Weights of a small model that answers yes/no questions on an image's attributes.
Model: 32-pixel images, encoder arch caformer, encoder activation silu, encoder patch size [2, 2], encoder depths [2, 3, 3], fusion encoder layers 6.
Training: muon at rate 0.0052, 4800 steps, batches of 64.
Data: trained on small renderings of single solids in any pose, 98750 training examples, 3.1 epochs.
Rows from block 2 of the fusion encoder of a small model that answers yes/no questions on an image's attributes, named by matrix and row number. Rows with one number belong to one neuron. Each number is 128 + 24 x the weight over its row's rms, rounded and kept within 0 to 255. All counts start at 0. Numbers have three digits each.
After each neuron's rows are labels from the 100 texts, of 14976, where the neuron reaches its largest size: "tokens" is the input token at the peak. Only what is clearly more common there than usual is listed. The data: small renderings of single solids in any pose. In brackets: how many of the 100.
# gate: MLP gate (fusion_encoder.blocks.2.mlp.gate.weight, 672x256), inputs 0-127
# fc1: MLP up (fusion_encoder.blocks.2.mlp.fc1.weight, 672x256), inputs 0-127
# fc2: MLP down (fusion_encoder.blocks.2.mlp.fc2.weight, 256x672, transposed), outputs 0-127

gate.430:119133177148126138108112143134095111130064130130157101103112138117160103148082115122147070114098103148124122147094099129111121078130127120143132137159164120124101091136161139159093129132144136119125095165127120101138120151161150152111104147136127086153122104166138133154141136123116114121142149087116116122129083117067152096155117134144147147128133126129148119130122168055105142142156
fc1.430:107143089149171133136124100114139134073173131098084123148110158151120092121139125149111153137155126154149112101138089117140136142166119103147112107106125123151169136177135124158109104114114130170167139144143164133172147150116115090120095113123119117124101136144146135112127166100130168143156099137127157115125114124149106135129155104101159144134098096120116120129126134107138118125161
fc2.430:102110121140155119154111108120121079146134103058126180111100136188132115117088094103096152111153124177165104129127133153127121099156158113097122107062148135126105138155165119152149084108105126131114129133096152137165128130109111128128137141158141115149096140104126129136143167105108089055148109113105112176112140130139140146129118148169124124148093151085124112130144127096095133154134
tokens: "matte" (55); "brown" (41)

gate.539:127115118136173164123092132119072137137083125150116139164167161112090136173118148102101140184105093119141152119143149120151093139137129149138127147093111106164103115133134134119117124109061100129201153117101106142159141129172135155141103101123142122135110097153113130133133124144119143145144154119128099160103095149134134105094120072125166139105122107145139114107114129126145153134105
fc1.539:146164085110134123143098155127128133104058127143138131143097113173117108108167134157134139176102137155106097104134151107110119136115119098101140146158163107178161167100116139119154145142145151123134144107138117121133138143064099110143149115117115146136118162103172155109075163127128185100115105130107135111149160118164163135165139135106156121123132155088114171100107086152126135110155
fc2.539:165141165121112140098139151118142110113123126138087113168123136131079103085142090148118146149101123134120083092142115141128157142105085084129123142100143125128121139110139116110146130123138135116125139108143106145066124097126122129162135110153143134134106135088126162122080153113153121135074100117096183115133112103166140125173095152086123130132169132112135149114095103139137155116172
tokens: "metallic" (27); "bumpy ball" (23); "cog" (18); "jack" (15)

gate.664:082117107116146124117096160108164094144135092122137145086106115120140092148102149150160142085200127104147130158137132106111132109154128113147166137117141134151126119136109136114112139146164125082106142134112117132118112089184159112107131136150158152120150152131119122120134114128151115148105128157133135111149141144138132093131126122141117162108094082149137144123122136090159138148113
fc1.664:132100117099128161137146149105129114156147124144147135143117122111117112159104178170117142101201166114104139143100155110149153091122129153118145079169078172147106148139084177150105166131162100146190159126103115150099139109132133095113121123184125089102147150151074118169113145135110123145107138155148153123063137096112129125098114116134106141105121158146108144123133185097116118179142
fc2.664:112100145102128149134119122099126131179117134114106137133134117113146087178084159161184160119197161113117143171134165130129113123184111165127142065107130127166129160137075156149118151147132131155168176134092096121126119108150166097086138143117145092102138112148087131144138122147140123110113140124125154127098118107124149140105135118125120162137104127144143141129134162128103128190129
tokens: "teal" (33); "yellow" (24); "metallic" (21); "purple" (9)

gate.206:111142074143124170146129138106134148138101142139173146130117115139100155125099080166122132179124123134109126106146134097148149132111130175175163111117087141104138114144137102131125152115132164150124150144115142148145134104141135093108136111194143103135141132129124077118150141106086140123119106137138132113121078077127112116130098155130166108123167134122132117134202120124091151121122
fc1.206:113097121106082129102109093150159130094197143171124111120139130145133082072107130097121136108123095096147110154114159167158124126079150099110097124139139126112094126123110096096184113121140147133124128090178111142081121114117112119138099151107096102106109145127075190130129118157114119187133134080136117138073152153142140109137157151148113114164128161121134123124120161094145130116123
fc2.206:165154127113125160129103147070113138134181162125148119155129114150127123113158114143171138137085129118101153143165137137106159166136127144157134149149117142118152155121103154085162112150148155116148087112120111100188172105114142103105121130108095150109133116138154158140157170132149073156112110134131152142140102081134162096099176108162141093115134100117146101131116141143119147149145
tokens: "disc" (16); "sphere" (11); "dome" (10); "hexagonal prism" (7)

gate.584:086127140054123145128115128146124119137084137123133135104060092118137149149074133144145158085143087133116110164125111142134108106158149125159124134167107111118166134119145143114119146157147132122102180098141143129124117140145101117124140126144134079146143177165121118130120166157092140134101180185179138105139163129124122130105080075134111099148111140130136171142150104072144100176130
fc1.584:154124167073154136163111117131159128152108087120153163120066119091118127143125116151167172070166102137123132173134132127168106130156182126177106137119082103110135121135165143124158101142068123111127162136124137147116138148153091110142179156142126145119162144108123143129118170157113146090113154146182164129103154126133091129115104123133093118112090126095139102132127101105101096140120
fc2.584:134127106139147083127117087162106122131078085166113125139093090153076111104139145152099125120116099125136169118116152131164101130151148129133104130094159111127094158086131158159154121131113108107135096169120056124133136131112109113146130155093133174141109119127100098087137134166164119137152138081103130138125116107131132149139165162152143141102150169124102102128139122100131101123127
tokens: "blue" (76); "green" (22)

gate.436:120108084127146124113157105113093117095083119109133140121089115120156175137132150158098120112159116130114135151113118077120159102107105106155124151116120125109112096123142134171140084135145161117119159178101165126145125134158146136123135094171092127158158134135137130118110148149087158115159123102147153089131121120112134079126132095123129144097117127164146110110109151126127137102116
fc1.436:120148160104110124151137126105154147179173142128112104115175149109090083121148100095156133136098110107154132146133106186169107171137153158116152120112107154111097156136113141120109138130129131128148077105129113152113157142106132124137096184107158136098097128130103143161126077114150081109105130161109113141116128117123122171126129172135125102139123142103125139138133123136128122152145
fc2.436:135157124145150107122125140117105086126142141127140138095118112141109096160107106125132110110174105160122144116064124120172133154131172142146131162127096176148090138147135119157154049096133128147129102138086143129122128149104124084106064093103160123122130138109096125104097115143130108075138083125118172147094142119082139161087119107116079096130110136127125144124148115096142117134148
tokens: "disc" (41); "cube" (15); "pyramid" (12); "wedge" (8)

gate.493:122151171113133101137121120116142137121091104125111109132110127143118116126160134124130160164119118161108143112113167138149121128172118124131146158142118137145132127117155161181177118105140118153152165109137180150131123164097121134164134101133172147154106140156107130082130140135135152121097124172130086131094120141142119102107138097143105101144127090139073157108103103119122120130156
fc1.493:098087086119121132135152138126129115118146130121113133095145107118139115134138142122117130099132142135152142171127107086097150126096120137130099058119138125120124131113115144115085144157103140098104129145098088106122146100135138138111124132151108094134131100090146131180090114150098130125138132102146165143154113082122147164124118151125156117080130165138182076138155145133100125119130
fc2.493:066095121091114092124095104101143143107092148141088144110137164111149129089151125128094115123124105143143164119099126119115123091114100096120133110156119122148124123108144135116110120146160136118134128129120107114130179126127114118124097130142085161142142139117138158123178161134111129134145122085076125150148098135111144152115122114104083124117117105139152128162119118152115109099139
tokens: "metallic" (76); "striped" (13); "checkered" (8)

gate.38:158114152144144128114178135125109166096187117127090152148092059120119134131120195121180134091100124149104127147109107141109145129153131109111142115143095125224116120088091167127131113089134116173127110114108131134119079137109161125141111102127139104115129077146113132159084144150141106117119119121150114134127137142173127103136142098139130120169153126120184085082092141097150129138147
fc1.38:125160141130114165124096099151107108077100112150137103156160127145157102124140138146107147117086102135107149165128152125140153113141131100097123126169091114143121124130152124134119138075180163125108113140122126129178070158148135137128147068114115147173103112133119118154134124153127113170145119121128096113135137115102172108116182081103199123117075101133119136107107114102081139125149
fc2.38:123141114108146156164053131126151132159134119118104115144143115169137090118122139190137158119125120121085127139158159121104149108131148121161155097120136104141097143151144139135106171077143156134104125095149158171111130111146125148155163104140142120132153158104153112137130165126114109139127117112103122112099121168117163111124154126127122130160105087103125112122122113075144108100136
tokens: "metallic" (91)

gate.248:159126120140147157099176106148126183101095122158142165100119127132150135152147090137109124177124103114081140162148114141155138130155080105152159118139096114095125156116151099145134099118132181141119178125127125145162124152178135113143125085118066136129146126125138164113129170128134146098115109098114168155124133129077137077129127135116116106100141173130098108112112130125115119149107
fc1.248:122170115098116119150099107123087073132161131108139119182155105134100122139119147125119110114090130111131078120142167119104127135122133185137149132108135117169155125109102153088105141146121089093149085141111158130146124140124138133082107126125153082106104130072137117120109083179169128132115128136146124126147129112121124137152111154173129125184100119133172120112135167105133135082140
fc2.248:115175132122127171143146117170134124123169109091134137080139136125150117109082143111161149125146090133125125138098124115102145122142150141122097105093179149125105147122118125142134096127148146091120101137131137164115105110127127134139115138143085128139103118114099171070104124134160144093135150126093126169123113080081137115126152147153090130135163161103123122129101116133130134129169
tokens: "teal" (42); "yellow" (23); "pink" (22); "green" (7)

gate.263:140143112122098133096142146107107160164147158151156150113106158126108171118161087185109106104134138138129132139114144157119140118110132160120141115133154132144138126139139159162074135148108135135075131146122151176167114144158163117113140118161160131154111099114124143173119148083136094117140191076130109136170129150132162139137110111148136137137132131126128151085138100144162114124103
fc1.263:118105112116125132127177162134130151113158141113162146148112136159134173155108129159121148159110187110168126126200115123139140152155138139127110151073146102140151158113138091121202076128147163145127133134128112148145111117127136155129153145147093130163147121146154102073145122112123114080156097089139158102134173124172169126112137193164066109129127123099118122153129089132158144110101
fc2.263:167132106149109136147166128142112113116133145099200147171123087122131133171113155129115143142110140115141153123123150132143097113150158108128109175125122096096145113108126100109153126154144144134139132128119137107122130144101138140105161134132088125152120152145104107078171121139125146114161083073116126126157176127127111138135102179110113136107093139103122172168145114100123111124115
tokens: "metallic" (79); "sphere" (19)

gate.537:136147116102165130096108126153108155092119122101115154121124105120126111117119090160142161115113119124121105150128135104150134130141084139139132088175071116153148144111109086164135134139117154159127152117179129121113131077165152149084168105106148133094140125173184112157119153131135165119136138121092164110141123150170085112132103116088147149181120123131138158159163126122090117126129
fc1.537:114104151144113138146152137135123110135117122176163150127119110095161164120132146167171156151147133131128108133163122120104139124118125177087174115159106131125147156110135131102142121096111101159100131091151103116103106131148125131089092134120115151138123078177173126147131122155122141108140141133155121148169109130127138131095173091140129108157151111145154114094180140143107132182114
fc2.537:132144112178072172129133149111147115161103128147161148123167133115145161123167142135159132130100138113137125132145088170155116123124109164157136096132129113127144136111089114103132079104126094149111133102129105135088159094123127123096123111118145146105123130169161150143118128133158187097108103140133129132184130150095125150145147118150166137158106129094148112133142106162114098126110
tokens: "disc" (16); "pyramid" (11)

gate.519:152098134111145152114126130097157121142144129116163136113112121126137149176164104113151149157153105102103143130117131100125131136102139160180154130128078132127116139129114076142156202111143122145094151147127118105143157134126152115114099145149128098124120153126109128156104154154126123144107141149146100088141122107125164099152075100120159120163074100128087148136083162079124168133120
fc1.519:165139183125152119144152118137146094162173134110115124128150162112164141090160107121150115154141129103139118130144110137099106130081153112106102159115101149116115128096100171153117123113127140106101151139126126122148136138130168106160130112102148154151154108135110106139133138166097171130136110152138132158114160141130163119096059141141138156106164124125109160139121161096109140094088
fc2.519:151144162143108111110104133127111091161123121108117120119130091102145142134165096150097130117154169137118143153114124142120087121096167101123091124123139140124122142112105135165128170157136085161149131142129146108173152145127096120104137066092139149161093087123148121136187111167126106099152155132123123131183128142119162111130101086143157129086154159128129112124152142126133127137151
tokens: "blue" (38); "teal" (33); "yellow" (13); "red" (9)

gate.386:108127133099110100120135127140103119117127125112124120111089145132114102153122138109141096171140133122147129128117146125156156108169179101104151137148128141163141098104142116135129137097162115126140124150154105135150138177175115123089072110118125128122095147149163086129131160146115145130144132095112087141085111134149120120153115119167127151116148143124081155143119082113102103133116
fc1.386:120174161138122141142121163134126082108141114119143094120111129114125177128122119094119141183090152099129141092097124119129097161122135120109085122110169134121118110164168087103144114145176101147099091109124107105174102133144084138152121125136138134116130117132156123127134134125125112125116120130110101190127133132137092144118147143130113142115100125149102104113141161091147137137106
fc2.386:150149146161091141120129177141129130112119144064127105125100100113103142129108122097127118167123153099171103108091119124126116113121124109121102119115140159144121138102183083143132141133167120168101131126129141097183146148147104140154104121138149164155138146113160117156143124164100126148138145145157144172125154148160112136127144121138109152112091158176115109094107160120117155122120
tokens: "metallic" (46); "cube frame" (35); "chain link" (8)

gate.249:097153094093134119144159150142163147125088106122130139128123146125137085136156107126123139101125132161109153114139125070149124151177113109148115148155117116058138155132110108106153148126124137137129148112161090119130137161104117067126120092109148162119170088145154134135093149135131118107132137128114154149138147127137165101124161167075120118126196101136147119108145112108104091113086
fc1.249:158110119128080123115121088112139088174116109136175115157154122117122144094116181139149104170150114105131133089097167127088118123120090112095101157099096138163125134146150119159126108157092130136139142134096132119096164114120117157130109104171121129107094119115103132131140138129156131135138136124128141109169161099128145107118126100126092113145150148141114121088124145131120151142134
fc2.249:143097117129125166091160135126138134186114132137120125094100141093142130139141145140176076197104126107107144169090136158123115112079118110124120148096136128111132126099109112125150135121123152179103139108123112130145103069129104112110139130138118161147131113078108123126090148155118116139106139138159156114117137123134111096100152123136092114150152086126131075121116182168093190147150
tokens: "checkered" (27); "metallic" (21); "dotted" (18); "yellow" (10)

gate.17:115175102076147105117152168120152086160101118145118143105100164177119153122144124087080154133144111160145124085138108126148143106158171157100127152126122105168137134104139146158150148141137185118153175134138092129131124122119136121137145143105155124148140123106156165126121144139132136118124131135146155116199073127119153054125102172174145116143121095096100135155105093140102120098129
fc1.17:134173103123130154117171148161076156127084140108128123160118144118121157148154124141134089128145140120108117118109117128134107116157122142075095114105159106114113148101106113136110095142106093107160119117106083125113097124083121097142089155120085116068102163134135117152148120129114103127146126146126139089119144157140141160136133111105113134143158130145141109116087129156135128140143
fc2.17:132189122134173107136124137109133156142096132155079090109142136084145148174144131143113133118105126114137111122126095098124118060140130161070156122129163161139147168123111122149146160132132120114147104125139101107156118116131146154103134185128128126130158099148131110100150148112078106167126139118143096126110145147114154141112154182078123133144150106106131116098114136155127137143146
tokens: "checkered" (87); "dotted" (12)

gate.441:126120078048151134142076049120091126134109126137151136114153139096135109146112111166119128081144154102128148128113122132135122110116151119147110097121145110152151092135114133127112079139152126131153132174112123131157146133152135148106149123146148107134118134128155102099142121142149154082162071122110147121139151133148120144150132147114105177133139127099141156127147095134146117117144
fc1.441:133148172148106122111165137137143142154140141117098180107103109128110129109132118171130165119175129150129118166113082116149157167114120126092133110160090116151119164149121161155121179116136123143119082112142101113087096106131111142120136107119124172118120092175107156146107129110103122160147143152101120144128137102103116150091129132132145111154151125128138092128151143151101085185165
fc2.441:097139168114124098111103108152134115126144147134176168085125111083160096141106157118167132128166087156176113153110111144136130131105097117147081136134108097125161156112120114119131114103119116110100108108143114115135142105163061139109097100108147152128087136116117125118098141154131154130174103156122147080118126140128126170091118113143124135134084127117144117105125114175156140153157
tokens: "disc" (40); "pyramid" (23); "cube" (14); "wedge" (7)

gate.434:113107112120159182107127141148115149090089096138148170124113108138154181133126129142095124087140118140109130160092149093114155140120101118180142119126124151128129112131112105143124091104131140110128176169047162123112167131124153140135157121152094097182142125138129149075127192155149147095178118108144131106121119134095133110124160093110127121127116126159144138094103096104116111093109
fc1.434:137110136135145149124156162138104128086107100136168149119113098125164212114118131145111132088141089154129115134113099110103127133140119110155139119125122149117127144119132102139127117109132124097131168172080154102111169101121160126130175113125131127189157117131117157096114185139163181086175130108153119126118115145083119090146145087122115127094132135165144135110119151114118129128121
fc2.434:163125143123090116117125145127140134133125100147140146176147115125126142114130143145100178142144149117130118147150129111117117113116093110110123105153136080134138171150138112113102206145104125102145104145169075152133124094144113156119147126164104135092112105111137168155158125140160140128119154160158150100127112143134075089166120152147124163167119122128131154104104145176131118151110
tokens: "disc" (53); "cube" (12)

gate.289:105104082147160136132122122156120107081088131133143151135103105088155177144103135134138111090143118119141126138140134071081131080120077115160141130111121165099128083116139130165173095132134165166146155151090142110106170141130163134152137078130074139119163139147157129080102183146141164113172115086148105103147106128117121118125132087138138172145075121149146112122139149129103134091137
fc1.289:121164162091111142137120115105134124170176154138128132119147117127135099129105109123164130114099121133123098097132119182151120119129151137093125140106131125143148137108101112090098140122097110116123102087166101152158114129120087133098092194111152119127112102108135143129146095067116096141130113167104122136121147124139101161114125168149133108106134143132120130135118083141110107147126
fc2.289:114172136123166103108139111118089123144138136092108098097142104129108114128143140118095102121112092155128137105085134162129135150101178167143110132106141135108109128117115131140101076127137135129083112133133153117107149136108161120118106120088195134143124159102093088097105111147134124151170105124079129142097134111129153196108114075084134100121111130129100131120126132112139153131128
tokens: "disc" (31); "pyramid" (24); "cube" (17); "hexagonal prism" (7)

gate.416:109123128087137139129147104130138103102102160111146134118098099116127137187118127105139152114169108172138114147169118110057135166193136158096160157146137084121117112170156096140160145136101159138130129191172135143165071115152113095168147123124078156135152115112152118111110148114171137137102129128137114121129114098141162093125136165130131146128068137109135168099105143118123178140151
fc1.416:129126098123151114139110115133113109130133134101173101148131156154158102166148094096131116156135103127162121098146117165142122120131122113167076136120084120136084093136105103137141126125125088132143116145105120145101131125102146123136039127166107124139120126143149128167157146093148104134114138141109089116135131131104128120166157102125102112151127192122145101172147151136194121087130
fc2.416:109145071119156127150120136124123101131147142106154106152140157139130120166163108109148127155109074127147141118115136126125131116123149097173114133106059142126119108124121115113145152132149083125145123113123119142118110113112128143122109136132112127135149074139144115143121197119129103131113128168131102156090112123157079079139128147099147166107127181099138126154161113154174159123138
tokens: "matte" (43); "brown" (20); "grey" (7)

gate.504:147124112156130154094117125102141132097121125162136163133121101115161154149128133160119110101139113109139122145121103076117173138139124100165133164122142111145141141143096082122130111090143140100115154179072175147149112107151153126137132131158109151128125112149130135136112131151140188111148126124071106133155126128132146107119152121134122135105110119125128161113120130119121142132103
fc1.504:162125136136095131155122114160117127143084166052134110115146142102139077120137122126116132201131157135108144137125125139152108137104146150093144148128124139120139121152118171126155148143112114133131169101176078148120136123145130128128137107115102127130153133136150100080160089153067103117122165157130140112086133119103150148098130161107138116124133130129106131142152056128120139114110
fc2.504:115083100118116103103172108134118118103121168083135160104120091099164121089117146134145082154134096159092125151079078139126119147140162152108127145141159122129122117117119141120150092066105127123106141163146090157155127139115146130131128115084139147135145116081137143092077131134089119101155145142113163123117127114109143127115163098111115134118116104139112140132140083134121153110112
tokens: "disc" (27); "cube" (16); "dodecahedron" (8); "hexagonal prism" (8)

gate.70:184124179159171106130140115158151150111133086154146128109108144105173091147123081139134103110095086170129179118118126139137115117157148086123124145175154146137136133113106122173130113118135106152125129118104088127143116134165151140187096118114104133150082105108124123145141130129170101082138139110136142100135145172119149141143161110100111140154121121126126137085142087121116122141094
fc1.70:151146162118149109127104092109137129150139108139139105090130158112152105155148102097143047132081126161139167120085112165128164122153186071161117127161157117079133090134127143155120115157159130154115113109108141139128139124151176168159101140131131138116094138141090154146118103146146118096138159112176130111157122132112167127171136123096122158087149186143129138132146122100106134120114
fc2.70:107132144108155174146122147164136108107077183110128168100083116144121127098142139102120131109115073108121122154113088129126164133147094108145142115097126125137106139160155141133148166141127122120134154138120171167115151138095140143109161144164203100141146134112094138145110128073119112100112139102101125116135124121114138121139157161122121131135108105114116148102191144128100125142125
tokens: "blue" (79); "pink" (8); "orange" (7)

gate.589:103150111147098162118089153156082113151107106149153130132141127127132125116086135135105147079135088126121127137085119140132097120144092098168115096138110135118100136089104138055125158108137157147108099072156104098138139151156113164148158128089163122138128133112098146114085092123150124164132149135133149077112124149141104121132148155119108088169126125122131114127123118099174136155129
fc1.589:143192148161092127145171125167110138124108136150139128179104098148190125142104114143107125165081134102126117119125150157119116138140088105156096180150103137144134131096145166119171108124147164123127128123159113067093123126148167118191123102127162149127134094140109167108096140121137160138114161112105103122177141119137132135127095121138116091162118118160097095138122151107095103172162
fc2.589:121159146113084118182173173171147107122163128106137192136098130158157115135106121124135122129096111128086117153082125129122110099158118089188120095134125169112077099129154153095141123139095138128108097101120115099114087093126164121140106122142182122121144139135150164091106111158135140106115157145104100141150109146107085143146102116118120106122153098162119114134131087129125158161093
tokens: "checkered" (48); "dotted" (28); "striped" (21)

gate.142:096141108101116140089136084116117153132094149073126165111157131157106153137092153115151127156125081126167125121141115146110098144128083142137148129126117115157156130126099129117121141119122126123116131165121143135110133106151124135093161106171093101171142182122144089087151103140113139120120116128107141123160169140134126109162125143097140120115145117128144112172084119139077163127147
fc1.142:109175085146141116137113124175135086081102135120143120112126150138098155128134155124141167151146138156186092153122120136089115109102130174133138129142102127143106153164123134108108141105117114105179123153104155150132078129130092122120120140164137101150144163114172097110087155152135118138120107146140145076124131138139133136148118099151122153127125121111098120109148135095168154127103
fc2.142:119099118135116082142135153140116121146103164123111095128100113106090085118113205117114151155111094083134129111110164141118107096072148121124129107127146150120148139153121123102116135170145097137155109154114096060141131088128144132044124122123116162148128127104165111132133167157112127130120108130120159137114069097081132136114145132141136123135133143171132115117146087120131092121137
tokens: "checkered" (27); "blue" (26); "green" (19); "orange" (13)

gate.409:092134085151147108149117102114135157133157108141072133096130109143080103131080140169168107123135161081116109142140145137107113108142177128157096127102099091118114090142145125115106135156124126178125130120086134127146153132144124140144103158180166137142103146102087137117115176087124101121142134099119134115126121146104138066149064153112131144136081156123147127119123137123132109160124
fc1.409:105159131131115096094140148112150146129154133133136184162112148125113155147103119122148113135078141139155109171143138169130087126133133125137129132145167076134131110096109137102138132113098113154091108135126122130115122103147109108134174120092120142125157124136088151138140127088109079139130103128122133129146153142157153130125153138108112167109104110162145138097119128131121132184143
fc2.409:101143133124118106183140153111153134110163116131131174142096122161120148139103159133133151129075134118106116135144131174079101116101126131123138154118123089111161106097107123104162133113074126124094081162105160131118110132139106139110135089143102160119149115127091130076114139085100127107126131150106136110133154124133125133149125138116151189146118129150113179115122130135115107169114
tokens: "matte" (85); "glossy" (15)

gate.39:142139142119126097091128089121170145080113112134114165108158137092121114120098074128158114116096133142128129113174149120156107138145112105173131143125104102131138078114096101152096153119163123136125114167163124183147151093152146096060121114102083094155106101151139102179154187163107116145132115111148154126072132121181113111161124127128111123131142151147151159160104127130135133154171
fc1.39:113097132171133088138159147101106091202085126085148088124148151116095092094120133136108110097144107156120149139133093087148138118132166097094115122120102156126138112127122104139145140160147158123116103138149136134153172150124129118056144099102099097149098146137141129170191171151113059127145087123132146130085146130150149102153108143131101148095149169144169175152131122122140112118139
fc2.39:105124109158144163101169143105128096128115120104127116142141133144094122137137122183116105083154091149126154151153108112167155160156174148068137158097104121168127114120104095142114158135125084109090145127107128133108141129132124134098123105148087128094094180124133141135149156119120089155138096137109131123142136104133159084132093172126146151153139166101154142124124123104161086142093
tokens: "matte" (38); "black" (35); "glossy" (19)

gate.556:116103131098151155096152120142157138132131120088126155141143109121124109114107113096146157088171105170134143113134110135136148148142110151161137145140149153133084173124076087159134113126130132206113133092125151092134104110140136134173106063129150103123111163105165156083115097120113136146141123110067169145159101135136149173106127150079128120083095117138114127131083101109118142108115
fc1.556:160167126179130156142130123159126130087122141162142111098105126140117121116125124120154059099148099102109135157119133154124129109136151100142137148141108126121133095158136174120095111121124108066134131169131128128113139129146133128178139099111145115156167084067112114142133109138115147101147079087145149109142116119094119118162142148172159152119113137140142108123186155106108133146144
fc2.556:124152127074104120105125136119133156096162125125136142138120111092128130123142102148106142087168111127125135111130079086126114125143113084163135089147131094126090158192162151140144122144135117172185104158107142118121096138155122122133109116158151137135157169123159120103106113109186157131109085131181132102152117133111094120140112114105138129107131129134093094138139111064112102108134
tokens: "blue" (52); "green" (46)

gate.76:113158146150124151111145098094147134129131148124163163133137137133104101151089126164113139136122085124156164104100131118099148175114150161117168119112138167172110103166137138128127146136147124147123118135117127138132093114117171114145164161133135132135101116154132130104105104147125117101119156141132095157123146121176098101155111172090098168128141103113102163116165150179183123103137
fc1.76:168098119115149113107155119093142118142168105116156168120148138133172146111139134146075128144074104082159118146147106193091126150170126152122128127124143095108131147121159080104160091156095127114082087124194122115107137152105138146161120148149082149130121098138128133137164132160173109110116133124139138122156107138125103101135143137135107113129086151153142140138166151117131109148125
fc2.76:176138110104138100146127140115129120123152103085150200136143139139137144123153138136092173150085124111122115165173141130103104150132124121129117127107158110117113139141169139142157065189095122130109104108172132141113102165100154118118149153153099126120108127162122126152170141139158109088146151119124122109149125147128099127135117123123147100108109176137175145169141131124112088116151
tokens: "checkered" (57); "blotchy" (17); "dotted" (15); "striped" (11)

gate.218:102136138116138185160125116142116123111116120097137167076133107154105100121103144083106130161105139116121130140175137169162120161130111160136144141104092147140124109136133112125156098105102163145102125139152095127163122138170159169113126139126149134127115104110134080167115119145121151118125099146111125149166117116132102132132098129139083098144116156081106178122132114127148113166122
fc1.218:134156160113117118120138122111126119114109115084145136172168137103137134103132146155140145176114168087129133108111122182141153098126084116155156132139108123166136111085093128096171114105188109171124107128091133092105129114178165137142110081152125178159134116141109103141106132152119132115093129084106177145137116077145108134136141090138067119125122167108140130131091154090147157140149
fc2.218:140136162137127145083179111115150134114116129124122126135160105095135120116177155126152139156104143133137114131095122117134130117126093097200135134116120159167109125138103139104105173131109083131128143178138121116134162122158169150160106113170148157101109104125134113090129148169137146124131094148109127141134113173150093161114124094140108106124102109111118112172104090089152140103099
tokens: "metallic" (74); "blue" (15); "orange" (7)

gate.498:134122125100136150124145165109059112157172115155114122163130117140151129123157105143150127115083134118142115129084108120132128118074157121143094088145127129101124137106106109130100143147094143140116105089145131117137123138140139166108154165127136120120098089071137147176088135078138131126125132117193193128130140130110111143134136115153157133122107143147156059121079169072120097138134
fc1.498:163140149113122149122128114119140139094192115172132153151117115102162137117124122129131130109093124114133118145098082103137142161135138116178159140111171138156141116158094105131188098123146109124067127131136156140133120096078150160125140123098106119082167113134116120142136116131164068113145134108156081124137096169150163117150137123132130157110142120100143172125109157114155206112146
fc2.498:109149128117128112146084139138128112131194098144139154172118109057122140198106098148156126130061150114104102146108126137116101140100113104163110100134103118138095128101093119159114141109108129147104124101159170061120125163129132190107142126110100113124095093093095108147116111118172175094160136118159131112127149151116141109137130166136140096136127140096131115157097155101144115098152
tokens: "matte" (37); "striped" (19); "glossy" (18); "blotchy" (7)

gate.30:126177115137156089131160102143131132157114136094143113124194144182171112115097130088122086145165110141155125112116153110153120141147136121115138127134130141164151135149106165145109049111113126171126132192104145122105119104120144119148134127078141054108129142165147091131078168108141143096128128091136147116169099119147115122186109088122136087135099092129168100139081155144106161115166
fc1.30:108107063144107136112134099127129087121080147126133090138161140159118086146116156103184125106114112160114115122111129137115125105130128146131133151064133165086104130150126151153142149170107135152131141145095144141095125123133165115119145101135114132127157167132131120145148116132108098126124122079118128136105140157129136117164104087125206144138176116105164113140124118153116169095107
fc2.30:120084107138145145132106117130151143149104121133084103153125158135117109159115150100153132142155084147114108074114131122138139122141108164098147123078084159125140125129119137143145143153094121152120153112120126148125137139150150125107146104110119140099148121140128159123143134115107099105075140093125115148138106147080134148156147083110196132092154117172137147149116136145115162085108
tokens: "metallic" (100)

gate.601:174140134128150139125200151137115145121119138148133144094117121139153132099069100139134109067118132153125145163112126095160139150091141168137132101161122115190111126150141146137089172133124109126092137120158117147160068110150130188156134128105128086116100150152125134125121120128139153087185145114186157109088115134148122115169135168119119108147131143118140111099145166062088159171117
fc1.601:107122123131085157098125095115120101112144170142157134093099113179103111135098175114113150123187165162165159103099108100124150151147112108117165143095140148110129109126106106132119139126097117158128109145125104158146119150102112158140110136134105126115135159099155144127206112097119104139150131082084131114113093088135129148146113107130171132095125100154144132158117169175118135092158
fc2.601:115106157118151149102114093105145145100137146133121095128111163108090087138163113136167083140128092128156139110115067108120127154123117140156133156136131150130133110100109123126159171124160159126181099089121116124172158142119123113133119106145101158153163112128127137089127142102093141136146130124087154157115116112085165131086142125107165133122134133138091119126145164123171135102123
tokens: "teal" (56); "cube frame" (21); "yellow" (8); "chain link" (8)